A small class-conditioned spectrogram flow-matching model, trained from scratch.
Model: 3.64M parameters, log mel input, arch dit, activation squared_relu, patch size [32, 4], layers 6, width 192.
Data: 39062 training examples, 32.9 epochs.
Rows from block 3 of a small class-conditioned spectrogram flow-matching model, named by matrix and row number. Rows with one number belong to one neuron. Each number is 128 + 24 x the weight over its row's rms, rounded and kept within 0 to 255. All counts start at 0. Numbers have three digits each.
After each neuron's rows are labels from the 100 clips, of 14976 (inputs lightly noised), where the neuron reaches its highest value: "strongest on" is what is common among them. Only what is clearly more common there than usual is listed. The data: tunes sung on syllables by a formant synthesiser. In brackets: how many of the 100, against the usual share in percent.
# fc1: MLP up (model.blocks.3.mlp.fc1.weight, 768x192), inputs 0-191
# fc2: MLP down (model.blocks.3.mlp.fc2.weight, 192x768, transposed), outputs 0-191

fc1.196:154126093121074136102117083155075123165066116126094082117084136080136115128145147142129151086131126103122114113123123104116092130136155121150127113131137134119137083140128108191130147108123115123102131114083117131091122134135137083102166117102138117117146128133123130139114102096141126123078081153155108133137146150106145155123153093124122078135125116111129126115137063117137091079136111135152138081160170110144128091141094071085099124124126113134100155108086149138122122122137133126137129133128157156146104156096107107116121134147104108105126144120127078148153082125162108110
fc2.196:118118134144145114141109092104157170141103144127148160112108088161105162126164127104127098133130120148139122145162137139120115153140179146152124123139144116134121104153123097094169171127133139140144122147182112091101119158115143194133088144139121143124117115125137149120137092128168119085100131185099115120102095111111130157108130109102139173142151121100139128145151086136141116104130126130110135140167181157095121106149136148161125131085145099072143103152123109170125123100097119103099128150144168192121143076152144157114123097131137090104102113115123174141104168151129120132
strongest on: reverberation (76 vs 50.2)

fc1.272:083137136149154145097124109166105142148136122104135137124149145138128165134128115116140137109106166147051117145100128168108124159107122088124126073105152132144095112098097139145112194121160150125121133115113107136172172100122177096118124122146129118129134142137118124125179143141163107112104119106084130128100109100097151145100117125156104132161139137126139115121131113137093098142113149121117091115086097118125095173153071122116153120138119150112112107140129171144149098148079089157132142125112118126114145091124129137084153137175102109078139106090125087128120106156160168120
fc2.272:117196169128144145089134133120074117148130135116134106112113139153135165170176155147114154145109160168114120122117140182149102139137125113153155161068140129122149154155105117173141162130169157158147082129109170092102149115116106138134093134142112130114155153164147148129187145132120125095121129139108133110138113156053139129137126096146136129112109121118083165137103138135144116148141131120129132138140126155147149120102166132142143113135123130152128086117109145139124176163073114114076138138103126146165124091108136167110106149146147126117127134135167149152178145139121154122
strongest on: the note A (58 vs 28.4); consonant: /d/ (43 vs 12.3)

fc1.228:155123121132132099105080144139119110147170136131115129104152111104139129114150144122145144140153124108143111143113131123105127128148071121108137136095175136100138127110136129129118145145142163069133124154130131075143138168139132089136134160105150124135146131150098161186181104178106170124130093109129136121137132130132131157136127120171170083148149110134126138144157162145131098136097142107126063134095173162111157136112148147071141139141170120110155143105151134108135153133149093141151118158114117146122137106158151136109073142167160116164119083121144140147116124165059151142
fc2.228:112173090092127137144110131133134150148116135131153120119059130140141102125096157146135147148158136127126128109143099131110158121126095143125160147088092122092120117117148125122091153121098126075145136099125124175103172131128118146130152105127082118118108106128097103134181118115119093209113146110122124126075136151119132162131118140083119157148130146115123115128134160141119111089109087110154105132114147107132133124100125138166134099128149113141106141133167106151096117158136115146084155170129121125114147194110133130142189150100134147151132098128119126130124173122163196089
strongest on: vowel: /i/ (43 vs 17.4); consonant: /t/ (31 vs 12.2)

fc1.258:091141120119117121156143116119110184084102187116094116085132142096126102151165113142148138143126134123110153105134136107112145128133112189094130085142108125109146095127109115146116095091136077130065114095171129142083107109095120126137147095101143132086137139113120125102130142124130130149115088155132147117102108132145142134104127171141168132148145138093099125146143067105096140122112137129164146107131163138124101148145094117110101119175099131094165142141124159084141179142130155127119099102129119170132133100145100137167145089140119132135162159138114152145103093129161129092
fc2.258:142157121145090118183156091110097142145118095123114139123136118169124207133076087133157068118129110113117142120141123137156128123126147100150118152137091123110110094128115123117121101142117126109154133149086127142103148141154122119129156166103148130115144135126115113132127116131124098140113148189103164167126132105116136120136110153138110120144135122099111079109135075103127103143151101120164133125118167090136061136132138104126094147155091161091121146088112127096197184135143116155130132161115110144134171153141128119127086129124115138129116139135133095148154155122150087179
strongest on: vowel: /i/ (52 vs 17.4); white noise (26 vs 7.6)

fc1.60:124118098139164150103134121143143200162116125117094112116165095107116142120157129107072152116144080138121134160138165125125104076142161133110130151153095101163106095148108121186124106103098117150117124127102117150091130133123100115096096092113128153113131125114115116128121113126114145109134099133166108123143102185155119136105120131133150120116139100119155126094120067077123094096136127121136108151124097101129110114154139147125050111143132131067126130135076113120083148168101120133106111126086129107146079115110134138107117126112138091105143087144124127102152144100150126128
fc2.60:144186112143156172109114128198146185124156140111096148115111135118146106139134134133098079114126183177110128134153103123147115109151110132121127102129155114121140142134122127144111164119189105128107102127120109126134148118128151147114134139114131131139107106107156081137137115114140174129095114121160123117096128131214155093115134138116152119119123101138117161122164159157131108126123127063134127106142141137129141113096112165110215171149074121160141136133115137144156105110138116132140122094096136145116115118161159131108143073121139140147146108113100125088126128110106116158
strongest on: consonant: /b/ (100 vs 13.2); vowel: /o/ (54 vs 16.7)

fc1.608:093084124119150124154118116134088156134103154111123147138119103135134148156129093138132109138081094130109120146132169143169136127140174117132136130124194138124123185117128143094070127144123125158139105145103129128091139160113132181115136166110145084128100120161107131135119144097146134100145120117102132110151109157134116144144116189163142117146130048117098141113159093102115142094140114137138148156107118051092181100106123121155147124120150113151098126163109092136110136130137145068112125137141099122144172143152137130138123114137106099143151153133161112109124118107111154116
fc2.608:095117123118121151138159165159097130098139135114138131117116129105149127130157160129089162162122128133127123133135149131142117122146070121128108145101057114109145096135126101095169122168132131145151115148132142112097115086128125158120133172095076081130110108146167099116140133110105145148116142125119112134155134099118144064129087048143151167118126040147151155134116156117142145153154182104124119120148138080100076134135130125168128150157124128121158113154092147128129132128139132081143149145155153120159173138103130123142097121144139130129105089113124128123120131146117145134
strongest on: reverberation (90 vs 50.2)

fc1.637:084125102116147110145145129140138136122122155121117131095136116083114132176151147126140133119138147072111119111133124111175142137134107119162158122120133123108145139169130102098164136107152166139125099115108096074118125108103070148065128144153135132113104148095122135142092085114111122148108099095131104113119135174097124123104147179116099108088135125074159122117151095130107110158123183151159117109135105134138154105181108093109112129137158126103127139164097123154123115146099153112104105136098095091109164154071106128117160117154113143111156129139135153132131131122159111071
fc2.637:103137120138157138120132118125151123157113142108124136135076134102133139118145147132169124157124131125135120127148094121145164104173165131079089148085123117132127129135152165100084150156136139087142154114111139202112133136082180091071160069149098088114115111122168119114132135121171103112147136118115125121104129100120110097128160082121103143140137149144088113134139127158143112094165106135169137123128121158138102135116140121081147129154117120116097120167105144107125146144113135114140122106111151109125177169222122118127114141138124104143101137106091157113125138156125128140
strongest on: consonant: /b/ (43 vs 13.2)

fc1.614:137066067116115096117142151164161104109122127128127133133171097119129090067125150117110103122162087152135096135100116135122139141131112110081115163133149122113147141122138104079131122126176123101113112129159109121162127162138152109138128125119152126154111129108124155176193121186118100128118117079152129087085173113156134103115108139149146124124176129110157101140130122139097071125105146099117113157128133146093153124111145152135078159127127139136154127080120095138126149142148129128167127162137118133121123112133154129153147127149170097147129086109121122118101167178139122135
fc2.614:128050168158136101098111114134124107100152143121150099093098138110116125148150097140145071131131118174093143120158097102143127105123131129116120126145164130173111104136132136096127132139167105127104134131155136102072136120129110155130136136152072138104129147101137082123143130143125112101118135123120126183157144102157150118156116120145118148117131128151130114130149105095118166123125109102117150090121120144124134128074047147134065083125139095126130121112096115109145130105150149142189117077157096123132113132134087123116148121135127100087172115163175124107110148132116125131
strongest on: vowel: /i/ (62 vs 17.4); muffled (low-pass) (52 vs 12.2); vowel: /e/ (36 vs 16.6)

fc1.273:143108150152110119107129124115146118141149140139089138139127158129135167133155127153176120144145187088145115125171127150126145120148133127117145129073108090109125100143158105172164152111142149084153130127118131164111123120164131151138149121080116131116113159132145167121121143116123098155124153112129133159108142121089147138161101151117144143124131146141136175144165139122122229106134103165171113129127146140151128135043155134115189052142114099142109126135121143149122105117154116141129152130141118142182108130131102116149100098105129109127135140127128138126152153102142125085
fc2.273:122130176064067162113120115134110142104121139125154108126146160143176086137071150144089109130122177129140148123126093145114092153147106122126162147114136154116150122122195122142111127128157123111103102122092124109075157137125111116114117134108088157131135123130125100119128104119083091127108131072134129148123126149113139130160105129121155169088148127098111091113164111127156109124145134143165126150129123145117124143059111141126199117105121149160116147153177114149119139139112100109150126158125149140140110108185164122137118150111129140131156149131160112098148111148149104101
strongest on: clipping (48 vs 8.1)

fc1.73:126161160067111088153142146131098107147145106095103146114122121164153068137125130125123069120165149151148101110113099117125084140116146119109117105106134188118137148138137142130150120142187107055136131100119096122113100134151120091138151147126114155138121134110115129140090145130140137159126139194132137085102152093178133132123116116149142155150149159145121148166147158112142110149145114099089116135138101138110149147142151158132106196123120131140141122143143115082121101127095110129100138141164133115116141136074117131122152110107160130148122075135118131167124127168090121114
fc2.73:116156083082122128193122145123116124106102123115141146116163109157147168101085135134132154137130093088161119178121120142120154140128140115160121113140092151130154117119157116137149142106165108131136146121107092174131137135136130106136135129103123084135110087160110147132119129101095139145137150128138125206053091184164149151099135125137141143128136137129158158110115133153132114099175140105123151131130128116132118128137111123125136174120122160165099136138175122178121136119118099156119126136146172124132129146129123112158115142174105143150115127109074127183152105094117100182
strongest on: vowel: /i/ (64 vs 17.4); child-like voice (52 vs 24.6)

fc1.767:111131134095144088106111090163117114155140093109078142141123173118151120129158111118154092131158123122130124139156150132150131111127141102161110118129107102221104117121118131153116121127138146145123141120094123099140135116140121131141118135135132136123093138138134110081155126114121059168130144124111122124111104144098185115140120160114103129102131117116157166116139083124057166119150111149151095132132099120166075131116158116133167091138124155139122099146129192144069113131096136151099120097105146114155102112152116136119105140083115149103113113125169134129156133100104085137
fc2.767:142139146102136133114121108121125084114113148134085119137106219122101103102077132129131140135089170132134111087130123152132133128128115144146088093114151092142141113118163131096124105116166129123131156125145123139111129116137125157125114127108161121148126133130102062153101112099123148131130147102125117140164148139137168128153092151132150141082152132132161118132108074128079099115117141152179133129150096143107132114101091139116179134126117128164143134133133098121082148118180141116112119211201143123142131148163105101112112140109116133143124171145174102133117125131142109144
strongest on: clipping (53 vs 8.1)

fc1.707:119109115129129129108146101127169117154143084155107157188146168166139142157116142097157158151095103133147119129124169126121139143123145086131121113117133144140089089095077147156090137143142129163129090140107103150129125131101100080126080128112101126170138109133148133126118139157107101144102108107123114083154138149138137148096112119186154143142118132108124104118132112094142120081133161095140116134114146109092106119076133095088114116120108143118097116166138097109110153113122168114122118190129125086087111133120146144119163163146087109107154109111108161125116078126122093155
fc2.707:154149152136181149078121125108110122144157161087135081143091168128127124170122153142127103082103125104122109138131148089164131094118125174118120131095137148134144098140123123100142121123160150132131116140132141134111129109153092143101168138122131112137120104147117155144132140138153149137138128150119132165119149134142137194128174111074103086121128134135160172167127140112173096106094138107157109158129161134154126117151118117176154102089104107130113132164126170161083122140104118183103095110148142120136147127136134108141055083148107100123136084134133114116170149140127122119
strongest on: the note A (73 vs 28.4); vowel: /æ/ (37 vs 16.2); first note: A (34 vs 8.7)

fc1.472:129099118117131156123146154150145124072124178132118122122185126117126159101107089142140146114129115130105117139143096112124103158113154152138128092116128118098117150130142167099143120092117110123129155095166086096116123153095130131122108112136128150118152104080117157129116158202127103133129107138140132130120113114129152139106151144145059116106134111115094115094131116151135072122082123131159125087123128087082109082110156126132134090130121133072130109121126177137144180170119118134119161096158146144110174125097159079160160119144126137134164095120099110109128107151103126141
fc2.472:147093102125122132153135124121134137136140148135165140108120104122147113158147162155067118109133070110126125144125145126149106127123077149139116106150095133143158125111141094124136132101134113143124099109147159095130135081104120111145088116129105162159119082114119101125105100212099137138107098132130120123122112146148126122134175106157033097156130091151143143171119121141120140137132149101142122152134117105082138172126087129104133108126137118092101120145155137071108097149104113100128176143150139117108167114151117080189116142149125130162109142117121103118148111127107128124
strongest on: the note A (63 vs 28.4); first note: A (36 vs 8.7)

fc1.544:123121121120122141154158101175139136114126138175113121111091079180137096136105100127091163160156113077100102113112112065063115139125131140140108111110125117114121121127157144103115096115126142146121112099155163137185140121137125120111176095133141143137137109150148150159139106117137128152125116136126139115113138127084124137153137129102164117135079147141103184132139116128118114159128114106146108114160115156111142111080133109119081101137137143093102136159162157136123132157119144152152097186180080121135119126114170104138147107118092168093161154161124154079131129113135121115
fc2.544:123103062159170131104134161128122163119127116139096136179123105181124091112118162119080127143117116113064090143168115124089108126107144130137139144178113122141137129128100122106164160145120111146148110124132117190160170115112107105119078110107158132140152089159120171129127152110152115138131108113148112160149097116123169143118128135170127107107173116126117138141167143149143163104126076127074110142151124115106121144091098132121144121160145089091115128137105167135106119167096127131178110117165128128102134130123176113159138137155120106152136115121126152121142143133143154131
strongest on: deep voice (57 vs 25.3); first note: A# (25 vs 8.6)

fc1.681:147169189156160171123125134113126105146138141135139107109148104097095093168151103146134088117115170101097115126140143141148108126160129161136139145131161084151146112129088114118116109150170134101134140143127122117118115079149098114148139097105105127087094078103115152159150154083127130124078140142143098139125129121173148128097130109145153091143144138089108137179161131087130099136118150135112091127115156125115151125089087134157121182119121128112150108133079102149081123131160141149110102144175141104095105103122140097110159143134124108128170091150145121113142140153126130099
fc2.681:172113135129170136083173123141136106148113129122136100082140158112101097079131167140095131133148158131165088083126127174128132168164139175142100130141111155102120149114123131121135105130120141104145099125144153117105082153145145135114147126072140134107146118140130132144117106116098099126179126137132155132186123116144131124174119167123144144135092149149138101110117110170110161104125135071155108174110118138121124126126140106134130148130128176114137123143131117126145171142193137122122099162157141112124111129144062111088139123127124108123083139103167110108137117162108086095
strongest on: clipping (58 vs 8.1); consonant: /t/ (41 vs 12.2); consonant: /b/ (32 vs 13.2)

fc1.453:120119126123143145138086077126125129128115142115128144091144088162171132137129137083106133175131121100138098153123123149103132112137131111139075132127129174143121091143119124144185120111119090112163117126111110129100111142143155162105092083165142137155105148108159148153127158159130121157128109130088149112182114157119127119129146154157145094165092116140170147095161142093130119092138140138147099124108131072154156107094127088132129123143148088094137129116049139149113135133133143103111122118102112074139063116145152144102106134122172142116126120122144150156135098137111152152
fc2.453:106125133134114133094078059148098110143093126148137102111176120099098139156118127167131124079099136145140127109118133132145100113134107136136124154134132130105112089132135153127200132116136157128116131139123094141083137147103178072156159173108145140115145123143190106109122171113132149114136114147183191125112132108120131132133122149113101138143097112104162131113117166086110136100126137129152136118122141177103150134124126161128113134134134124150158117151162124179097154156098126108114127125128102076119183114160145126151124145128094168157136134147145099110097155143110141103
strongest on: clipping (29 vs 8.1)

fc1.229:109094168160130092109116151123138136149154127104110112131162141134137098102089146140097117138071149109120106124120128142180114120141130079120165087153129105089137150130135136134160162155114107115101151125120133074069116097156139144146119155150155141095120131115130117104122154136139114084148154130162127139107111136167146119101088143147126140110141114131144134166140145147141132102140169129091127139121148129158122123121168186111111080099097118102175106096129108115112148133111110157038143063113171142126145099124122142154105123138153099140111129109145119143138137165097116114
fc2.229:112083101132116155121141120088186144115118138124153108148120175151152122122109130110069094123081090105111074139129104120150095168125103138092143132146129111125123112157116160119107152130121151140148105115100135159146140166137095172146119133142113148077144105122143209127138162118087155114141120111145148096152103117137145136140130123097160153123107133144132168125123145119099139152137103094107126135140105132137139143140098176118191093150100142113119149112158109105153102096144121124157162149120102137107154105153111114115106089164184162120143117135090096119128118109127089117
strongest on: the note A (100 vs 28.4); child-like voice (82 vs 24.6); first note: A (55 vs 8.7)

fc1.106:130103135146133110099148099113144121154115124090135153122123116135125130144173147083110107107111091089133114136117137154164098124113093142084078156134152151126105139142131084124145127135135130111107113104108152128107126146129116111093184147120120094136132142126131157130165075168096135148137130112148095116167142164121134122128121114166131089165127089159099143158136087150139130134094128116116081133143118105168122148094115157165123109199153121064091105148129140142109130182077158109099101115113133086102108114120152107081109128150135122150139115108126137154149136102080116121
fc2.106:107139165137134111146166088153095128118104159162134101101152126137130108133106156164132126147147094129140112127107123107094126130137076117082099084128133112141084128150131081144142104107120136142152129154134163126119116152121108124150077096123150168159107127127149115142135088093107122128129099122118093101117101125122138131153138106100146157144144161145074106163089087151136119138155085101177130142159125137092114161144112084088140147181145132138086160117104156161129134090157092156113142111119121092173131134135119158196125121124134126103136136105144111110084115115117166133
strongest on: consonant: /b/ (31 vs 13.2)

fc1.242:137116133125116143154137154114111142097096164120058074132123117091126101170163183121130147112144145130126137110122118138122108141115134155137124138130150115095155058153099148140075150158148107135101173143111109146105128083090160131086151088140139118056138112123112104119127112085124138126101058150126103100135135179125148163117141108129137136126120109168163129111128107146138116087133143121143128095136162118125102133143115114120086109161125135144137131102118150106115105146127121125134100139118116095174112117087102095128116127136105134099112152111101125142167091111151087092
fc2.242:122108113154109072081129137139130129157133111148134137184119114152113155164133174138130061118110082134130137151138130118137099133153161107110135113114144164117126057136124153118080187067132113137156182135158136108125141112149184136125117166095122151136139115150145120135151133152142126135099176133138099139137125098132106127115113107121115130145160146171168112122171133158122103130123136109117113173143153129133100158129134133123127131148140130113152165176113101140074114076125142165115156128163119110091104126137140155104149111151138136114116141071111109140080139136128117129
strongest on: clipping (26 vs 8.1); first note: D# (25 vs 8.5)

fc1.359:119152119155150098117136136128140126121133105121082157106146116105151133137151111126134085119120165151135113137115134113112137107133123132121151102088126162152133138125122145133120066106093147146142142116113142153132159160144088138181147136131105103119104151139131080122148125102101108115120172121121124119102071097103163146109088138133132134149193077109135128117173104118092102124121117104135124120172122129148070159152111122114111091137121138108166149101116119180166120154111108150112115096126161116119112117162139129085136112123113089136168119131149135096099150204121197103
fc2.359:115126141165140149151154141134125140105157115116187161100118124174128150125095124119135218119148126162166127118126105119118128151107127140150120106117132161129120124111132165143122054140139131124154116132105127126094157144118120126113153123168143125135128142176132159131142148109126079159155095166128126131100167132144135150102119126138139096089090159096129150119102115140145141124122145116152118125096150107111086137095096144117074083108154139123158093118112139094205157106135114104102124154115131128141144112132142128097097160102147135117092119127133113071165113095106178133
strongest on: the note A# (83 vs 28.6); first note: A# (44 vs 8.6)

fc1.564:118130143132132160082146122144167154103124127178117158162152140142153163133128130101122138178114167140129121127077205101131145149093162102131120116126110128155080149123094107124141170117139124119128103132159106150104108091097136130137141108153095134137104130120145111114121133096114133140093128120115128064125140091091152135102097118100159131101160144128145079122134111130152108110135129118150098167131116138126099138131141110117119095105112144063128099158104139146160091106126120141108146141134124106131122134135112122095179118173068083119147110075160169108099110144121138144
fc2.564:112137097136113103082134132127161107134101108179131172164080114096137086141128111137091100142101114099108109133158120132124142132131107094165144156170106091117159166123131131185136169138121064136120135152156110142162140149102114135146125126125131103146115111107103126104102105115092132102154164119116105134115131148137176133117078128099118151162111171106092100145143147120110143141175107136132106115126107147153094136131109113090111110122169126076144104144122088138160187126145113116114154106159162147139138111130129119151133186119130155085118175160105145117128114149138141121
strongest on: the note A (95 vs 28.4); vibrato (77 vs 50.4); first note: A (53 vs 8.7); vowel: /u/ (39 vs 17)

fc1.540:161127108155139123158123177145129144121098183122145128119119112112128140147157087069109131144121127123130118120130157107119145121167128128089109133140166130120133125083106119106140144129116147152110165148120127121134122117137100127076171122127114134093159161116163160120116126165126093093141108113196198118140127167100134128082104111107099138088162125143183131149128089118121142159131120149109175115135114088116115148140113106096136110121154107101105156170142129124131124109109149133121123130135197090139108079116106140117146131136126126112130168099073111136115158080113154098
fc2.540:152140108100141125160127101131133133132150160107107146110116142122128105114135183068106140132132132159143123144122127120108150130148116121164156126129102129156132128170095148105120100140135150158110079152115118126126115140137149110082173118116168125124145162090096105124095127154132114149118125146208049119123141110107131129186095150104109151161104120108085137096135155137165129084139150099140110135088144096114139104129139118098118136138127154134140145169140124131111137091109138135131129134142063165132107087159098134141134123130134138143145153161178099138112156189086141136
strongest on: consonant: /b/ (72 vs 13.2)

fc1.672:080145111124132126174141131120105151084126127122083123145149106141105100143129161117139153099117113158089127087100109161104126115110120106111139103171132137130154126139122123122146120133128110085087117104149104106090153086143130121118141119066122131084142118138114170125116108165131165122120093110102144130147084121116157110118122125127123115093103126112105119152130129168088112104119114104134118113179109110127147129082087111127123116118147126155121085097112136088212106131135142138103143100122155130147174108101120155144124108196155109140115176118155117156108123131143071166
fc2.672:125145140153121142151148116153127122111121133132091138056192130161110196168124110146098099127092153076107134143150106117123140073130146148128151142091109108114132132113127131083121086122115134134097126138162116112122092109127140122124145131128109121114151140084115144126087125133116124117130133179156131149104129142115093129133147117104122125137218128135100139155097154132161151128129132109156132126113123120147090133150123104122128127135078114193128146114146116157131130133139168101142111092120141102149119100085171127189145110098099092118130120090098144189113113135119128118
strongest on: deep voice (52 vs 25.3); vowel: /æ/ (43 vs 16.2); consonant: /l/ (35 vs 12.4); first note: E (34 vs 8.4)

fc1.407:142101105115066135148116139159117134110113164178143112107110082119128119130132130125130111149139147097095117093105121128082117150123093179144129166127153106106144118147131136099141070119078155179132141108152135132117115137138113105138131126151132099079148114117130147133158125090107116143135130102150103131121130114076144127171160120077121131091111121108152146124109116095097129144167136106126143093141155153132088109172118099125131117140100149143127165143136160157112115123111114107141158161151123128120138133212149096130137121147095135107147119157168166134133108147148171060
fc2.407:114126100106133139145077123151126210137152149109159146154116068128141095097141116100045106108115127094058106146142121080115139135104116111133103127153122090115109136114113108138092120132115130115102131122139142149117174144128116094122121122122180139126133114135116142146092126146118098124138110126140161160133134147128156148146109126117166147149133145162134138097099104109136112120127126120133117106116150144144092134215119121142141125105162091150143122104134165100106099126123147115166139144146134120163113125137136125180135164152126147175105165106102134071133106129146099095
strongest on: deep voice (95 vs 25.3); the note F# (63 vs 28.2); first note: F# (41 vs 8.3); vowel: /i/ (39 vs 17.4)

fc1.110:143141123180090065144118120062120136104121091152095092103129102134119027137127152129121167111133157116117149106123144142104143131119145137123164134151155114111146084134148097142146105159068136129124148143141120129161092098129113130142127134144153178133123109149135131100158130090140089152158143137107132157106177152104136149118116127148111129123183147149152172152120155150085124124147108105100130104128147143146092138133150102099112117156123114196153127168150134105110136122110144148108136118113119149147162095145116139135136091115156144137113132104126120128177141136110147119
fc2.110:110146160147138146152143137214143109120123111114185143105143102109120206145108152139117093135104127109132141107095158170123132124152117147100122147137124139133138101115150115099122113083094133108116128118130132125129041097133176152153138124105146126129112108141105134124121123156138123094132166142120133101115093084086139107136112127105119149146094102132114183141102151143101113109121179095122130181121144137139132117129083146153161106147120171174102144105144117143133170139125101130138160122132165143108109121127112134105119141110169149136091097124139083126100100137121151099
strongest on: vowel: /i/ (40 vs 17.4)

fc1.371:131122121126120156140170118111089182150135111148107118135126131155099115102138084120091128095130158144134149141144136142120111124179160119122111145140123125115125105172130061146071122129089149117086145151108087100130110119134102114109116108156123144124163100116106108157135206149163110136108091120121082094126129120135145130124165149182095096145103094111127126119136104093115119079138178125124121121125107137147150097104106127120134119169141128105130120106090147118133142128117116143118160143140081083118140071113161093096088105104150116150107113109140106146100165153144114116
fc2.371:114139110119132123136143112094117147122142141087155127135142109130152152147128083125067124122125139112135147090075139127129117139084167114111147148137119137112096121164135092104081145110138063110145160110102080173137126121118117111156132164124100126109092173151130153129159191110164132132107122155159097164138118163129155155129099141130146165122116151106134112118087107138130100118149149149132153116075115112085124136127120154122116116128145133140127143124104122161178104106112131073120092127130069121132088140137130161162146122096124174111126123125079147165144106171157128125
strongest on: the note A# (78 vs 28.6); child-like voice (63 vs 24.6); first note: A# (29 vs 8.6)

fc1.677:143150118094141095125163138134077115185123161117133152115137090135145111135123135086108095108093130114125099178137153138103135144089164150095091149119159145091135093128122111139149136142118160165145085153108074122105074137124180112099109134106116138185096143130115123138157100130071145108125120103118124113149135140142142118122139121159105102119117147146147129137120114100113103108074162119137083165123138129116135168079095154144127134113143131083109106154111097126109153164102123145170126081133122130120104121166169168122114132144120099149109127109135142155118133138089148157
fc2.677:112121116141179131108166133127157148114128118131114112127116146116086123133148129160152123162158139091117130154172114099147134112153158081098100128113164115165127094140107135128187114102120105102087086108147077131111172141132200091168134112159118115109138105133115102141132111114078136073152122144137128100146139151134131134126106112130155107139094068160144130149118119089082152124164130126123148135119150124120137164111114094111111104099132120105102158101095123114131143094129156089205100067117117142139149118135099100139125132136133129144124082141112130128118142127150132131
strongest on: vowel: /i/ (42 vs 17.4)

fc1.96:096095112130107134128123159149098161161101196111147124106130102079104147144151117141129136072110103133084118143144160127168155134095115092178144104142158152105142114157096162148138137139131088156134111107122095122073138154133114128117115101135070131096148135137129130126108136164156083087103104131121074093156106100130129135142155103099122159133118130059127116120143132137132126133132118131146136120103115098166101141158091129123196137157117117107119162140154118125122104126139125081110153124091140091146107124136119157121135108134082095145151140114163086139120137127116113110
fc2.96:134090113126188102090139145078143148119116094124083132120144108187151088129153146133129124171137126172092119099104135099151105136150139159172128129123133141109152122172132130162163129125140144140156123150122109147127125180129138157133081153140141131109117121142112139126122136081134133140102114132083095151089128164139150188152098138176119078138116119074122131164116145149141129138102083133135121104135141126090123143078145117119077130141092108107144096123095129116136110187104133152116092100115135114098153134125109112120153151131144127121122166150128175149162116156142119124
strongest on: consonant: /b/ (34 vs 13.2); first note: F# (28 vs 8.3)

fc1.582:151155125127169127146128137096158136119102141173113189138108103121143137147124159137106121126164158150117127118078168133147141098117140150106138148130131113153152172141096111112119121107114113124143101151172121144110128130124137151132150126138115108140083147160131100137106147110112137085102149126175130075127127079146146112157157140110109120104188138134151084126179132088116096152142078114116136181153096134113128131115138114131108100122132138097136115142083130155161124099146109148119117186193095128128138150145115110114119103167099089156118122134186158095098113141131151115
fc2.582:134058112113138135081154122091131145144149120142172117128147084102155060153082135152102172114145090111085061164077101072116108183116134147117139109152102089102103121111109115128132164144146091118105121151132119141113118147120112155130141117157117107132142118136138206123133105140136103115158157101147125099111156106145161159143137109088113121103093098105117159133118131151119108106139139122130124148150134147145095154115070114113140121140086138129100148119116141121109140107148097131129126133145140111119165099121123135134143136119148168155127116108120111149102127161122167146
strongest on: the note A# (100 vs 28.6); low voice (57 vs 25); first note: A# (55 vs 8.6); vowel: /æ/ (55 vs 16.2)

fc1.514:129132101158083106148126158161140148131133110130091093073141162166144107140147126131135133114117182126148177067129120097139156135124118107100181146159139150140125109112099133149134055131108116131140122150118101144136132118129144114118147113122163142110152108148129097163143135098153103106109134121120099159086129097098152115112097099114140153125126144117143167113145138099130121111135145084182138110146131127137124147169075075126080112180097141108139130131118134120175144145101168158137104104151107134129138102138081149134176122163107100143130122098113122149141172133138128087
fc2.514:123138148162090156158123138134114127114119136138165141081132159134119129152127108141119132115111080108151117200135142135125144099132145144159134141177118129146126130113117138097124058128150103182089131125154141064130135134111103124130166143097102116120092126136136113138097123140101085137134109143129123102066149109134137125153123106158141149119123141153127099086098122138096122129120156099178159131143119118105083135084159141108147116129086135142113153110159121106194124126155103119130136188102144114129097126137082119170049119138136139148129130108133135124125092144122107159
strongest on: vowel: /i/ (41 vs 17.4)

fc1.507:101125131109128137114121121165130091135118098148145144169141161121117156132133100148144091139107118122106104165109116129117118153146102117135124087114126077112091112105063169116106156129162139109146095145150107097149114131137157101153092091136138144130150130134142129113101129128099083129135159135120141110150167136099125148103130127128098127160120123086105100129113101133170123130134185072134105126081163126131117124142145107089137162093126162103144123155147127169152140111125125187130133168124144145051181140175131132127110159130078150106108146127121151077147124153104133121
fc2.507:104141097155144148135134134165124130117101151145155155074175104132120137132102137149126129098158139105088068153113085111103125141128113140122117165150110146140107103109137134156096150119106107118133134142136085153153080146139180125136134116126154105133100094129144127167134127128133141136116161120132107105079132149176140150136111108104124125131107126138169142112103143103117098101118165093108143133100154149150090142134112157134172118087130164145093132110100105162119127151126089142140140182161160124144108114136147082138162187133206171146113174127121104156139130139125140151
strongest on: the note A (84 vs 28.4); child-like voice (50 vs 24.6); first note: A (29 vs 8.7)

fc1.102:118127145135085150126116110124101140098126155086112080159148098126141108132161132150139104083108203122150153135098092098129110127147111121102107138184131116108100119145132146184091128116143102115112114096087121132103092114116120101112091090076141154066124122164132131115137122123113119143112085117104106117105135103091148081129131106135125102135117157130143135080134109092116134107114150147110113117116125099138142114133115128087148136164116151117111156109084117121105102145088124110122091129116098098146083105121127153143137096134127085167133127087134133127142177109145123065
fc2.102:151150141140119135101119127116127137125108105131121073194137112119126160150136132097114172132078114113127153074161147126146160107113146137140112160137129116124142132141103121086137140140188078122133115138110176136149115144130121143119116139114126104091151087110130083152112124125108080146134100146094132154144099135131104128150125112132112129141116092129093125115126131131138121133140147170123064107127112120123131125048074111138126110134159137164122158148163096118070146113160117131112139120079105127105150126100091121116113128151140164154155101141066124122129115102182081116
strongest on: clipping (28 vs 8.1)